A small contrastive image-text model, trained from scratch: 16200 steps.
Rows from block 4 of the image encoder, named by matrix and row number. Rows with one number belong to one neuron. Each number is 128 + 24 x the weight over the matrix's rms, rounded and kept within 0 to 255. All counts start at 0. Numbers have three digits each.
# gate: MLP gate (encoder.blocks.4.mlp.gate.weight, 512x192), inputs 0-47
# fc1: MLP up (encoder.blocks.4.mlp.fc1.weight, 512x192), inputs 0-47
# fc2: MLP down (encoder.blocks.4.mlp.fc2.weight, 192x512, transposed), outputs 0-47
gate.371:113127134065128141096137112179093173140116102130125123132104126154102134112121132125134115124095104147161093092114119161121120152153111154118128
gate.372:148132129142136096128128135108123155140155130072151139157134110095128147131147099092116124149118195104165120146144125138109175173081140113055135
gate.373:126134114118126124125152130127138128143127142137116131125149134151127123151122098165128133127160149149157140131117105097128101129120129164127108
gate.374:123134114155126125120132153114131129084131112094117111120116139097130130148138106114131130119146141141124123145159177143138100132174167138095127
gate.375:136093099142141140116120135104111143121173052164146104129164133146128155135126150121134094146158175129164137111161145141130093145137127133139109
gate.376:165174090137129128055133141140149070100151090122112109106135149123076152125122127142182118159125122144152152128145119120132128132137136136114111
gate.377:168130107132110133107129102102136111124131142127141146109135101129111134123135181126130124150155105083133116132133105152120084183153138125130146
gate.378:144090134163078089130128089154110165136095117115172120138117107158118138129153122089163090107115131191149092119147155123120139133171117161093148
gate.379:129142151112111103095125107145145104136083096105088109143120129118126152153152091162121141126153089091147159128106169100161116141118096103130155
gate.380:151134135096153139126123139149125156122139108122126087120142116086124127154112150174134143128176144164132141155099137124112100115110129142153141
gate.381:131119151136116120175173139144108111119121128138135138107140135102112109128141105124085138152140106130155088127127131143143125127108157123175091
gate.382:118106122143152137133121116127158154124125142142122103126143118079159123097129119124100074137130196135110163139154109119121117150149134128123149
gate.383:094114124153120150126135066151132158129150108132130085132125141106094170109120106103151150128128187156121153125105147178116131122130121126125167
gate.385:133138120093152104137123134110145131087135134131178142128133123127174120120111125132129153113116098154132121105097167084176165115125078129139145
gate.387:120121111110131128130094124113127128136126152122135130128168092124097133150096111141114139106097127097135147133160089143112125147095143122127136
gate.388:145145122173148146122068138130164137107118152127181103104124108118140124146155097130106147169128128125133190169128131127152135129118175155172167
gate.389:081090128132108115135157128146184184174152117116193163138101113069150131119130108168122089120129143093152137118137142127128102126143104138117145
gate.390:126104096140134141084155158129111132135116163174192176101136125121153128111096152154113123165150093132139108142135123104129141148117175100127131
gate.391:117096117132152124136143110117140112148081128148127116126166165097143116072121119128098126133119104116149125164160113145137136161098092138121132
gate.392:123128130127158118141152115103091136144115132136121145146123139148124128128153105123108123110109203119134153131157125139136101116150118112112132
gate.393:149128118163116113127131148170118121092121129107132156147124166130114133107123128119101147121115140156105140156132139128108125067164157121122090
gate.395:088113103128145207147122130097150140110126141130140137136125195100163092127108104128141134136165130115128099108134127129140134141179168086104123
gate.396:064171132122117148122059070119113122118113124128119126124142122131133144114123145145137135154130099116119091152116143154096110135143108107152117
gate.397:133153120062128154051137156113082127161140098099124134154114141144160109119133153129124118133134109135135111149125104098115201139151131107129160
gate.398:147119128108126115116084114130125100149138140131130124151058093135120133130084118108084133089109102157175176130098108110123126156108139108118115
gate.401:140127152110122118160126131127176156145137086122126058148129149111118090073175160127091122145097098110105109130133086100089132138173135135103129
gate.402:144122136142173125126149141170128111118138128070129126095117136113102142107128085122136173136130123152126097129112129117111143126126138111126075
gate.403:058120111056118080122134163129133132112092110184142098122146122173098172136126144096157127101157126124130129121135103120139119130139133114112091
gate.405:101111124112134160127155103114112152128130118133149174060149110103135098110120129111138132145093076160130131126162136124125072157123139120153125
gate.406:153137109123096086136149128109097126122111141133145148104185153108121115158129114121142141114134156135172094130126118147095113151120117116120177
gate.408:128129110150119124121128145152107094102115152143101117168138147126133121115126107132129129154106102120134126130112125150115127130196130102155145
gate.409:130124127122137131102088155095156102126169110073132082145103090145174088129196129137151091153144123118134155123132144112116135128086128165126139
gate.410:138096139128125109128118127150171157157138176128123135067124107104098107123162080125122143164139167140119166120090132130138100130155133167194134
gate.411:121133140139119120167147055090137148096126084157128109114123172117144154135120123152153130117135080129162122126095142125106147125111144156156146
gate.412:118153172116097145159137127161156116138156132133152129111134144100148167104119108088129107110123138113117150131143141154127105149120119110102128
gate.413:127167134129112160111129112121106130106108133128130131134151141114138112148091112116131164125108141113204121126106111094123133177102055112138150
gate.414:137115143116122135174099152136169111128147130122115113136112133095115132139111157107136129164116152134134152096085164079174114157178090137134148
gate.415:130107122132116082153116146131109097126135140130164194132136118122138126165128145134120115117115126125126117127131139118135157127136097129108152
gate.417:125152103095102159127143126102143128142137131146128126134195111119144141146127095107074157056124145097094125098137123143112141089126126129138132
gate.418:126113097130125121147106154105141094136128111150132079105117129160126097109133134124130127138105130170122125118115144105133137119122142140137137
gate.419:109182128124116109127122115141134119100124164125134124133097092087124118118176092117096114100144126113137131126095122130074106122135130149155099
gate.420:132117062131132122092118141138152146172094124125130064134140147120130105121120082108128098148174154161134146097118115104102125134125094132112168
gate.421:124105104086129117099092122128123145144077167117152137142124134125136129104121091116118088103116164149136121122133153132151155141133159090136124
gate.422:125111124151125161137077122119157094111149161097127131118117099143147129077150131082140069131176172123146101086119121140115128169134126073148104
gate.423:128161103131149141132160155136121164140127139124090124087141123134107109100121112102115112116114155120130149104127102156148128112150164136130154
gate.424:125117122139106122109154101106143141169170110131130153113128128134167124120094111093129109138118104140154107104142136146094117158145146124100077
gate.425:102139153102137159122125093119118146167123101145130137126128127173081144133184117146169118152152124109130090124143114089121139149138128119149119
gate.426:099140192090130093099112083133122113119134105113135132109102125093198124110120110128135103141155117121093157171162127121078111116122086118120127
gate.427:115107073061140040117150138115103123153155127114139143139131126167120126097089129130157122129081119111120075135160153135167107142113102129127183
gate.428:144144098119131124092163143127137139130145145093133120069107132102089121127159129171133141075185125137105123115136114133158130116115137144128127
gate.429:105103116089136144124132165160118077129141128138077131120119152116170127165066109166154154143114166133141135134126128111152153147133110096122131
gate.430:146082183137099090102170110127141128102115121119140108138135125175134135125118195191132142122110123122162133129163125087179171129125125117127167
gate.431:118115119127115140120116129140157109133138105115143079178154090124090134156154108133160117131128125098133144162156153094122130129134130092161105
gate.432:124141108132134067142143142122112132147143131126142155140173101144115124108141140158130074114114171118164137141116110153118151150138154081123141
gate.433:126153126112117130148132161106174124059117108153130123147128138117125106109125136123128140137111164096134104121131163082116130181145129158079127
gate.434:134124106130108131138148122122163128134131144084086124119126124105136096123156115121131125134131125121131128100120085161124094113114064154145136
gate.435:133122161104096130142111160126122127146142130104121139163138142133192106174145079136172161160124153104118146123140153093131134126130114125163122
gate.436:142076106116145129132164129120158176140121160139132134072105075148115153130098118147142157108113110133125102155120132134125152132125131166132152
gate.437:174116104134069157112084163165112119118131133127115145099128130129131106124184131111143119102106129122138101147154113119106149091191109160077136
gate.438:125122121132098159122210099131127108134137168148142148163125128149090095084103121135165106156122113097151129145137148125130115114110161132123164
gate.439:110127142136162106132112124123103134147157128130144129129120187128113112142126124128093171130142132111075154159118129149087089135166174147128119
gate.440:131129128126123130186148148096113108150061104169112115151137086180131106078131129130157127109086134135078129112127106121120114132131115125122127
gate.441:103157124128100113144094168157129115102096134152129128117093119130167149135154199131154120164143168074130128130137138130100132132136132137174132
gate.442:113071126156134148155144136119158095136143167103127071088123142121184165117093165159148145155120128103144134095228120090175166165156123148142172
gate.443:113117125135136134135128183150143126106152136161146154152121108181130097147126125128128132147137128127137092118138145168118132115115113142142113
gate.444:103134125141087128076127085139124125129115114129107141134118119089142122083173113147084129107137136129086124143136147120155153150148140093132124
gate.445:146149149157123137124106152113128126089170109114116137122113124124184133171143122153126133127115120151130074106099158126093128111098130118121136
gate.446:140190113127140113112135127146128176102112133128115115147148125102121119123129121124146142171103133109116139112117120108151092141131122135206128
gate.447:136129140135145171129143164115123116113128162103108136141109149124197136118113139140153120163146090127167135139147112135151112138116148156113141
gate.448:131115135096111162097120100127137110147071136105114157119117154123137122110148134129143093074129111115134133123109107082166125113134109164120129
gate.450:077115110155112105112127129064098138121144161118122124133166128116130178117117159072127109162132109130114130132121126131116113144162143122104115
gate.451:128110138140136134126136145128136122140128123129148097177180086134122111149126131141124127172146079152067049145102156147140127128097126129133119
gate.452:151148131125141092132182104100127160128127120144157127109137136166136131114161140094112188129140101116139116114136090115105133126132122138111179
gate.453:119116144147119133123083165146115121173131129142117137133124132118130132137119139112108109138177086134121137111129131108125093119150146107138160
gate.454:113121155131120107055158172148078147128123118119115102124114133049151143109127116167117133093133118094119168174112142173129105115107170091111143
gate.455:128122114100109144138133134116088134106166118193129149150111167127174090156133110057157146168112135130144129170117144160155120141150103151123079
gate.456:139133126144134095124101157130129134137147131141118099114141113105167131124115194113172133144122145102070128121128136111120156127145133065107138
gate.457:132105095137162145127142142113134134100130105119124167104132100120079158104173111139160135129151151142104114109122181123127113137099119117149112
gate.458:122124128092124129113116131121132111108097104122126112105159172132173154110131153085134134114103163125176182133133141181095104154155149116130132
gate.459:142152149144104144132138127125126133099140179130131166104133137132166106110149133149106143141107156120081134121165129187101127142136133170079158
gate.460:150128161087170148115096164149112148150126113109148104111168089085090125163114100122129110148126150137109102120151106194062148180157163113105177
gate.461:142117134121139054116114132134121132121139117152133135110121185114128116135100135110125160123133161131111132139117133124118136140150152162128157
gate.462:122092163128107124133128128113141121106121123141125112121150139119153098141116153112172159140155178122111153134113126141171152127109094136130132
fc1.371:090124127187054170096119107090128140114119112105127128119083166103139129153088130143176150143124124108143131161137148123079133119181132126132078
fc1.372:116149133138119126130145112090121135107128130105124118121125099150114046110134104084128127144118110123123141090142109105110107094124155129129143
fc1.373:112147132127127160160124120095150146089122135166131104140116166128177126135131123086117128086072134094121127145127128119124119128135122117143113
fc1.374:114133119157129155164120102117160135144148127113178144142126114145103120170140124084127145106174059139163097146153172073151145142103114096131135
fc1.375:147125097134104102095077167141133144121180153139144105092152129115105153114155126167103100153073114097134151115128149128147127089129096126081122
fc1.376:140109125164108132130130121140116123129142136135133072180174133145125155118119170138125137117097134130099127150158169145097125124127142190108150
fc1.377:157139120120143143092127113135129116088126112119122150077141148129137164118164112154141115099090128094168115125147148167125094134118109197111143
fc1.378:120114099125142129114127092127137104107106126174124116145139096168101130139050126167123131151087093129134113227114148131175147123166106135128149
fc1.379:129110193116135104122115133181166141111114100133110119165123080130155141091135103109124136175128139102127141144113149142134133123156065150181187
fc1.380:129111113109176118125186152090114123191123145151138131100116127100120116115152110125125113166118117153157117160118166116133151157132166145124111
fc1.381:133130141148132159129098136169145129122112153145131135068107137105133123118126106148128089058113111137101143115149124208143108107127139154129140
fc1.382:134134130084148136115128159171138119092116093092108110200133129129153083165140117108122155139142146144119117111135151132126128130099119142128124
fc1.383:107126113136115055129134070104141135152108133134121098130129168155095156131114132149130164100133119142111142200113098151042130134144196117102185
fc1.385:163132143134130109065138099142144105119162130126120103125114123125156147133124130134086099164147107104128141121130114191165139155118137133117133
fc1.387:080141129112174122120130112126127114140136194120082136134085121130117149128121134132145145150164105125147116116093124123156127134174130133173099
fc1.388:111153108131141101154159127133120129115144147137130141160087128107107094118125102133133111135056115101162112113149129146136139155190166156110118
fc1.389:048126130108145194104151155126133089105141072128100116101148139128181143108149134173121107122116154132117108168150160152120080098110089177120128
fc1.390:121146129128100123170129141124094168136196129161152101107129131177129109118131138139119116128131133173128153112118162107119129130142148152132133
fc1.391:122111105111144124151132121149137138114145133132141147117138084130149128138109112115155135128147175094127088126114130101132134101139091120095106
fc1.392:123093129121110102121139141127140131126145128130126089119125114134152138131105120149123126139116101144175103130165134144129157126135112120123146
fc1.393:113108132187144116116115090112134103135136156102140117094180113153112129138203113141122104123125135115132135131161086119153125115150113127146138
fc1.395:130121166128118154128127131149101103108165106083118102159101138143124140171090142107133133144160130130097145146187099151118148135132124141124139
fc1.396:105140146160113144089112125107124098174146102129119154131157127080133101177125126119145087123115139118137128125177129162124102076151095155110117
fc1.397:110134172106123122123129124154117092145128108130140162088072128100117113115131140143125137152157132129139154169163067121159125115101197149156125
fc1.398:127162124101130137113144132150120149120144101127121089144132119147133131132145153143115091168109117186124080087138099081094177146122112124084120
fc1.401:093168111127128142142122097089098150080175162112174134134130098129091146103181075126136109117124184080132162113125118150146147101083129089133101
fc1.402:116131126130146148119116110127119145128130110141134158153095189138124121171104170153119113122136154142103145159153116126164125078124119120184122
fc1.403:129062127110098116124131124142113120160088125180164128150129153183121144106120146121131092135158142122144152121129144123131164106210089090118096
fc1.405:127111170151100125165127181154131128191151120100092177139133102124065126145124110125147100140115153101118157123120112157109135133129127137103130
fc1.406:114107144091150140087102142101123128125081125129135120115124036105116102153131089095122199127146163079138124146163128109191118118128086153083146
fc1.408:154129130133126145083125143134121148090099105191124120104127156111127114125102077117133132118124103149128120122125094139138134121139123111131130
fc1.409:138121134096132126085147134120125136112141164124124150116188126137115145181134130137131104119118090120113114137099123124122120129127079144119142
fc1.410:140112121102117147131092109153120098140148069114110145200113176132088125135128110142135143123129109142149104130139115127107173118175130099075072
fc1.411:127148108137160097128132148133182077129129123134176072116075093098109137175134182130134103124156124108132103103130167148126100145158137154126122
fc1.412:106090110144128118120095116100195179103135130150151126144092133134167163132112136114135060122078128153148150171148125155112115174134157130156154
fc1.413:124143125208122104120143071135142117129127144091144148136143073123133135122173100122107137140104132136134168157139169131127140114125211136116178
fc1.414:135093139126117138124136132143164126179112138165125101123087098110118134114135124130115151138081173115128112125190091133119121152127105112118141
fc1.415:122129093123167141130195131095097146150122160129166050091121128131117156133138096138136078173130113091124085046106126118139129144109145124116152
fc1.417:140130111143130092086035114116134107122159132140109172139108132165172111138089147123133087098147098133134173130154142065144125156109127190118104
fc1.418:131142155123120112126067156160151115102142163152129096107129110107075125098136146116120093136148085090149129120105150124117102129125149145123141
fc1.419:130129129123081094122092110126126128117150142108131129068128126138100141113128120126144106160144126127177095134125114097135109105129124088130065
fc1.420:155122128133107136149150105090179143127129142109127131128125151089125159143150135130144141145130131123137136126130130157136129135143132117135135
fc1.421:128132165111123123125131138129138108127122141169130128138057135158120110095150134119131137147124159048143113130088116139169117146137128124138116
fc1.422:176070099145112139117188165118151132134191106139144106164125111192097125128130111084096124081131110174105099101130142160123136166116127136100131
fc1.423:154142105149108093109131091137125083116128086138103146143126124120146130114112144096133132150111130122148117113131115152132122125123161114139124
fc1.424:140097116122103145093138091116123159129113111107135099176202094140103153131140103132132124125068126130110120120120116130148173150131121130158115
fc1.425:138126119134129130129104200152116107127113128105089133145146141124091136168116141117138099137128162132101143134069129128123105139124124121123164
fc1.426:125150101176052143140118129108106146127149131083099125122150150123145088098108087140114111176169057119125081133134097110197099122129101158131125
fc1.427:120133112169130100193085117072117138117113128142127123143133167132137166181095141157125132148127138129171111114124137075133134154119101134129141
fc1.428:119128130071130122113152147109119127117131090138066112168100171095156123127128147136137076146123115164133153136093080141132124150087146140127138
fc1.429:133126091141119116122122153129223111135051152121115154143129125121126126100123130112149162096147143120106137149115175125143126125118148091156127
fc1.430:071159148166147147112150131125078116086129107141123131098126151157115146119094121155128129115125131115143137162097127136121082135136115123122148
fc1.431:087114128134134125157176182116084120170129105181139120148155127121155100117131175136143146181145088122157109149083160154129183135109110143118122
fc1.432:144047173121072132136122169130082135139096172181128153108157105113141157133189123089172160140099138143136145131138117115129123128120128086089125
fc1.433:158141090132166089174096135186129125147161098129135127181153196107106112089135128151070122112159084138093143184132120121097110120130117124119150
fc1.434:158119106128096131133169102098107103091125155127123144103129099118145147111118112093158180120172085120131124157127117146115124166109095089123112
fc1.435:143130128127114127122144111145159130107099129157120127138120118111120094127128163197166121140111119132128102141136156102117149090130143114131093
fc1.436:145083117080113151050133129125135139123084149141138138137083128160142124138104129125133117121133113129141076131157133133143139115155134137149097
fc1.437:137122120118128108101127144114173082099161119103197129115119147108099131141084165170136130141106071179129113143133126141129126076082124113124185
fc1.438:150128126165072103149128122147153112146129196145115135114135161104130122138126092151077144168125099101137060191160124128163150100119125126096113
fc1.439:117121132132151105111108084171088140131138140070143157134091117111112128126143102109130203140128126129139131161119105090124105092130143129122134
fc1.440:132116159127127167148146146148072147138122114135128128139087137152141099165159163122060120129139116112133128129092131133117186133141182082085081
fc1.441:175116161130118127125163116131101137130123108133120132129106123128163120166101136069072126082090133129127108153125138128144149090047119159124129
fc1.442:158092156100135128145120168113202143136120119118127155174118114097130086142165099083099075104163105131100113098122124131150101080138092177108080
fc1.443:127165131130117077168138203140130173117080129107117127138099119126119127108120115185103142126120124152155158113135141119123126080154138119173127
fc1.444:063116130107139165119149162166134117141091121127132132103087129096128107123129131106095110096134142138122139132124117127126146125146070110118116
fc1.445:156126095139145143136164113121091094123121179136136118116140128123161157126133113140157124132111056141123128112156113057115145134107160129146128
fc1.446:151131150121141144132126105092156121121085119131118051146133179117136152104093133139111136101096094109134124122124116131128160119105165131189156
fc1.447:144142138145136137162134137108120104144122170126147145097110138090120144135137095146113162104126124136110100137100138156100131125148120158097097
fc1.448:122126085140127144147123091116135101101178127104150082124177124150135142110110068148160114115146112146139177098126118107129107163090124130129164
fc1.450:149101137085145125120101143086098130115155102171174143162159129105127138150162138139126142098123125122131100166121128122127114130113144128142135
fc1.451:116127122116119104129090114117085208127153125111119106108118130129085126144091130114110131132127141107139111135129166115117081120196124160143139
fc1.452:138142120128157093120141129113105152142179128174139118110128135153141097181134146095077082189141139142128121128097163136146114162140141123126130
fc1.453:107100189159106109171055103129131100132120135147129119133120080151119103133158143149142113088088116140094142161126088123086121111122123140139113
fc1.454:125152131128125147153103095190125176152120140127120161127138163118126121158119157126122130111128133146101098118147112139112116136122117123125152
fc1.455:123125117158127141098117150161136108123084136146128122074135145083132085126128105144120162141118124119134111126109110116159122188115125118152082
fc1.456:122168127124126095116118135157078125114135145127131125121120108099075097144142137172130094144111148123125127137111121063127126102150163129109121
fc1.457:152111145106127136114090143146123108146147172141139122119108080150120128178176129104118139136145143109108125113120117151103120136124102125130101
fc1.458:126134122118094087074124137117095114136151127086133151136165150125142139135107107146164134103103068104107126127140128107130160152127158138188131
fc1.459:119111129112150128111105124086136135114178142088128124106120089150119192129156111137143122121162128148132119122115126155130103117119120172134108
fc1.460:200101148099126133073098153129076160135116124096144137162140119157108128136122123119151143122131169168140135108122155083128136125137136103125143
fc1.461:162127101154149068122143153117121162113161148134149098125136150137109133112132135135129128166132134103081089100095128127110092189142141083118142
fc1.462:166113124133125094108175127183087158126150095076131180128136112146156141130150105126169162170122134111124121105148131116105107103126149174128105
fc2.371:120140140128121140124117130119118131151138113130144104178134139111111136142163137133126139131122104106145126117132120132157129161161106174133127
fc2.372:072125120171094154153123120164143149126130099124107125130098132126128138135137145084129120127134087123111153110129108153155158130129136124082127
fc2.373:122128119122119090148108122143119127156101114125130129123139115132146086108141143163136122082114125164108090119139132064126136074127139131122129
fc2.374:112141092132138103118089109148117153107124150112070142139146062125152142061086125109134122123141141108124130176162085131069119116091154112107131
fc2.375:112116124126133123135097127130117087151115120107099135103142105127098142135139161118111107060143085059102136144110164123130126125162143100129086
fc2.376:158154122113113139131126141123130169152158101112168101147135122087120119162123122125156160122121124138151113141157184115147129157098110129097134
fc2.377:135122104122143128074151121080127153122140116097119087151135190125177131098098135106149119153088135132103109137161112156107183124130128102178090
fc2.378:164155136146047130170119113107134164143154145103051127131130121077096101132116105109112129128077127126147136159128110105128152126123113100111117
fc2.379:128149128117134145130140096150124150125134121126117071129124128110111124138125215105154128135152131100127174135113126129131100104204171087135104
fc2.380:129121129133120114140129127122122129123083118134102151090112124169108136141123147127135138187130079120151124089130092145109125131163108170127141
fc2.381:105107115100111178122112131144139088073144172101158112125132129136166131108106123132131134135151051118164130139144124156138112132127133148133128
fc2.382:132124128091124131134153181170118126162138128138176118144145169138117102158139083153125110136103131132145129104101151107187117143103133162102125
fc2.383:151129173122132130115127155134127142171141137114185149170089144132114125152124151110127131113130109103058140130132125115138140138156148130130156
fc2.385:159141129130156122140104126130152129219145108104071121150146152119127178134093121112114140104121137118125172116072128209168147098140112129104142
fc2.387:124139101172126124121105100157107107116158128128143120130124116129135137114144132123130147143122122107110129127135142137130164106133131119119103
fc2.388:121129143160149148082131109127120137110121064182115139143117118159087091152126122172116150130144149124131182126117134150130079156149130117133082
fc2.389:124127132130165112121136115133141167105129085130124124083136162111150133133153168133163170124119140141171158129130145124094109124141128114132140
fc2.390:131089105125143112151085120140135108125144096099129132128110136160119163122138123140131134121114132140127106119135116119137147118125125107147116
fc2.391:134152098123118112146116092097147102130119112149128196129084147138134074174168129151137115113143129102153141112098106138101118113133142136132129
fc2.392:153146136138109130116085113128128170169148130104128127105117133085121121092098119132131111135096108125117136146120169125111084191086142115170160
fc2.393:102113116140128117127114142131099093133130180131122107081143116152128161136091096103139096085119058122116153152129134124117144101151167126110126
fc2.395:128128102138128145113112102149135118117097113105178123129098156134143119153124135145116094205168153154083103078126162105153163106077135099139128
fc2.396:125088107149133139126097130159122153128099113150125106130137134158156100133110174101129127110122125100157119131105135122134114112088166123161130
fc2.397:110032162104132125118101150190121140149123121147129129150113083147162168146131117124123143142175139127103113125161096143130128115146114121128102
fc2.398:127147076114115165124126158203161109124128141136122136119100136085125104117130150117125117129153104140103170094117117144127130124121134121137124
fc2.401:135117116108118127147145115148127067112118153155124130106130109152119139131129111175109132143093139141125147149132133147164126127094143145130143
fc2.402:084116135127113105134152127139122082150125169132165142122107106168084139102100092080135112146152119130123129139123123132130106128167108135146133
fc2.403:124134161114132097112106150116110115114158168086178120128107153107121147167132169105137073127138127137132178081131081087154099128126121129141138
fc2.405:126122161103151128118139118115194116118147149136149129122110123133139113154109139102131135186175171137155144145108137167132097137127157121130136
fc2.406:072170122123116157120096129112165147208147089091137127110152112135116123107145168133149176124103115125142154136136092133125082138151125133104137
fc2.408:144127083138119169125162128189127132143117126129091129159103120167142126129102106112101142160138124117111129113139142134129156124130065172132122
fc2.409:110172146121153123140133129129121131142144141140124098101136119134125109150123092114094111061115142183160159121129114126120126131147111133111193
fc2.410:119151127134146168136131136136105132145178131139130127089159128144097070129185126065108121126103153132126113126130137154183128123121066166101121
fc2.411:139134099133132112115105133154136123137116148122165125108145160137125070125123124106086123133136108128114149083093122120091138145122130149130123
fc2.412:129125125109152122129113154139094141129117130169115094126165126124118113160133120146122114165093138145104152130102173118131152111141107126151172
fc2.413:066145129093142124141112127140127132154100126135119087120126105124122138106053172128147103121144128117150103119140122122139152152127134134172123
fc2.414:125126136119126143104098109127145123127134183140120130126104125150123147125122132096131097132123152129174107107131126146087096170115090118138125
fc2.415:146157138129183186139146108103109111130138078106122130153119112171131146127104113127137191135135159126144101140109124128117122171117087118115137
fc2.417:056112145133094107123174124132124114098119139146165157129141121143137079136109122138112109091142137118153098150134166123119133143127104108094137
fc2.418:157151046146153108138125139107159108121122146161100126082111148076136130127123137140143132143124132145137135135144137119141124113175129172139108
fc2.419:131106119142128094146100128112157123110132083130084140132124092129142160134122144112129128134129108130134115126152132154118106168130117120184155
fc2.420:131129145128097123115133148146135157165086123144175142181150124132089155096111128096127122100134100155128146132133113122157144126185114107114136
fc2.421:121155109164111111113126155134154118126097139112108115129132180088132135126153176127125125120147064146124117104141165155113148143133117130107144
fc2.422:132107130106127117156137136130078132127170159148174115052088103141143107108125112096104107111125126111135140097128140134119082092136095142116135
fc2.423:172151132111182131133117096111129141148096128117111137191167158135168136132142142118091128146152128129130112146156119107145121105164120110139136
fc2.424:134177140185116113091143114146117138118188156158136225126127138169138097116139130105137137153142136154158106124133141152134125092110150133117148
fc2.425:132133134124148125129181133150119107124122121149108127162119122136124131132122093147165112118140118112128065094116150150174152115128124115147122
fc2.426:084142127144135140142125125142137144153101120140125126135205119153129142124109119126095150116124143087154102132130129142127119122180095124102118
fc2.427:126126141109127097135149132126138146077172106114127129150061161117139064122129084072126107149177110148182083128118146099101175142098128128170132
fc2.428:131127127086130128157111101130127120132149135139132134137148177153115162145130120089140117110129122110121144133088121163125122126151116129094107
fc2.429:123137071115124107154078085128137128114127106151167126130167139128126166172155142144134147083129147127145171151128148131124170116156123138120136
fc2.430:142127139054125141153141163174149129110143104125106133137142116109133110144131119106126089151101114120101147168088112191114110116137093130130133
fc2.431:134128113115145123140092135103139137131105124155149072122096143129177149134136131177112107104165135108131094127096132131152056115131137111131130
fc2.432:148110150099121161082134118129106127162127116128120122122135116114130084103138155166140136200141134120104135149126110133109118127137140130155129
fc2.433:124155100101126128144111124131126133133168136146110130140123130131127113138123118117107109143131177129136129093126135108138136126118131149130082
fc2.434:131111128094145135125120121149152179105109132162097139178126091135116137122146080136127131081158136146127134095115129108095108101197126129102093
fc2.435:139153135097118178115110127140135164157134096121149135129166176154144126089118132109105126120128139138125131144121113077142128110082108127144126
fc2.436:117128171151076131129145127149107154154132112132128144126113151125181138123113150153140128139130133141113136123111157170119162171140078124140120
fc2.437:132148149127090155127079104141126141099127160130140137152153106129128074118144117185151170162112152136129134128144155098132130129119117102079139
fc2.438:131099140114160126145113127096131130168127103106091141155122083122140119131152166120128124129148126109095107132128143097125120133113145108131156
fc2.439:201171130155130121145098123129149144130127165190149101101161093133116164143152148166115085138155130098126157096122102135172117148088133132109175
fc2.440:123112091106158233132086137119101178161108110135161115121130124151171124121099126065156120102159137181130175123130135125115128157121090085161139
fc2.441:133124135096133101114107109123125112115077105134102125099108130130148101151115129096148118127086131070147161140130129109093112096129125094109141
fc2.442:113131124191081131113142110090112127100102133124174111118099128165192134179116117131148119107091100106113121133091080168085140160117155130155163
fc2.443:107159135066143087129171105153190157126125129106158135130125150083110141072120100093160143164142155143113128136173151190163159171195161131102143
fc2.444:150121124125127111127137119180156149152148079124093125133105132131167121149129130146135098120131107144087109117140153173197124121120150133127126
fc2.445:135110116123129128111115124131105132150137122082108098105147135142133081161119150089137085105120152161119169095137139172124150124138120151123117
fc2.446:102139108138144138076112093078123128154148131136114132138114057159168166139133134175156149150103133129120135094155130120117155140172076113120161
fc2.447:109107171117105131130123164136150139126065118149209122117152153146117126116133132135150133133149129157092100121126127131116115157194129133131131
fc2.448:103090101139160113144106122145184129141103128146124135203120138095125111057114123149158101150149165108126127157160124137099162186136101138161120
fc2.450:096126125105158136128123140128147111110105126098129129115143132128125106100134101130127082139095138120125127128120101138118169125129129175155125
fc2.451:111152097165131136112112143114129119129134109135096057189151180129139115120128144136148105139086125094096184155130138180140137170112107171124125
fc2.452:129097124077147121106116120090106100103120105137127081129114122146137129155137142127069173112124138141090098128144117166118127145128108102114094
fc2.453:135129126092143136096133127147132131121090089112109134146097104107164127134154129113153111177140161134142128121128115135111120177104118076165136
fc2.454:107113127132140088126119175088176145150130155133151096133132135132089130141099082128099138152128096113115161148137131132135151128113088139113110
fc2.455:112125120080070131145129141144216123140097127116130100089178120143128159064121153126122102134134082104111122159122176147161139090124097149096174
fc2.456:145116126137084150121124116129121147118111159134131124085091126113147107134114129130149134114086123128126119108132093159147152168135113130134185
fc2.457:117133162134140120148129160125110136153087137116123130161088161114165115136113191116150151166151106144114122085120153111158142113132129080123086
fc2.458:106090133139134125076124158094114167147140141095138134128108126112118110097129097109132112113124166167131098115121119117142141143072138122089129
fc2.459:128130129158109123134115095122196125083137142081143123065131106114179175113130065154126101093166127111162096176128142157131143127196165127100113
fc2.460:094128108104104100117094099119115113129137112102100124138131095092146112146111132098100111102146065107148131164133124120133106126151142140128118
fc2.461:116133141134103129137153147085135104113148091091145126142122139129174114169116127130088087143116135128126151144124145108132144117114130107139124
fc2.462:148129167125149124101134115142162123125093144111169094135137134139137138132078083142120140141098120121153120125108081128116136132105128150125121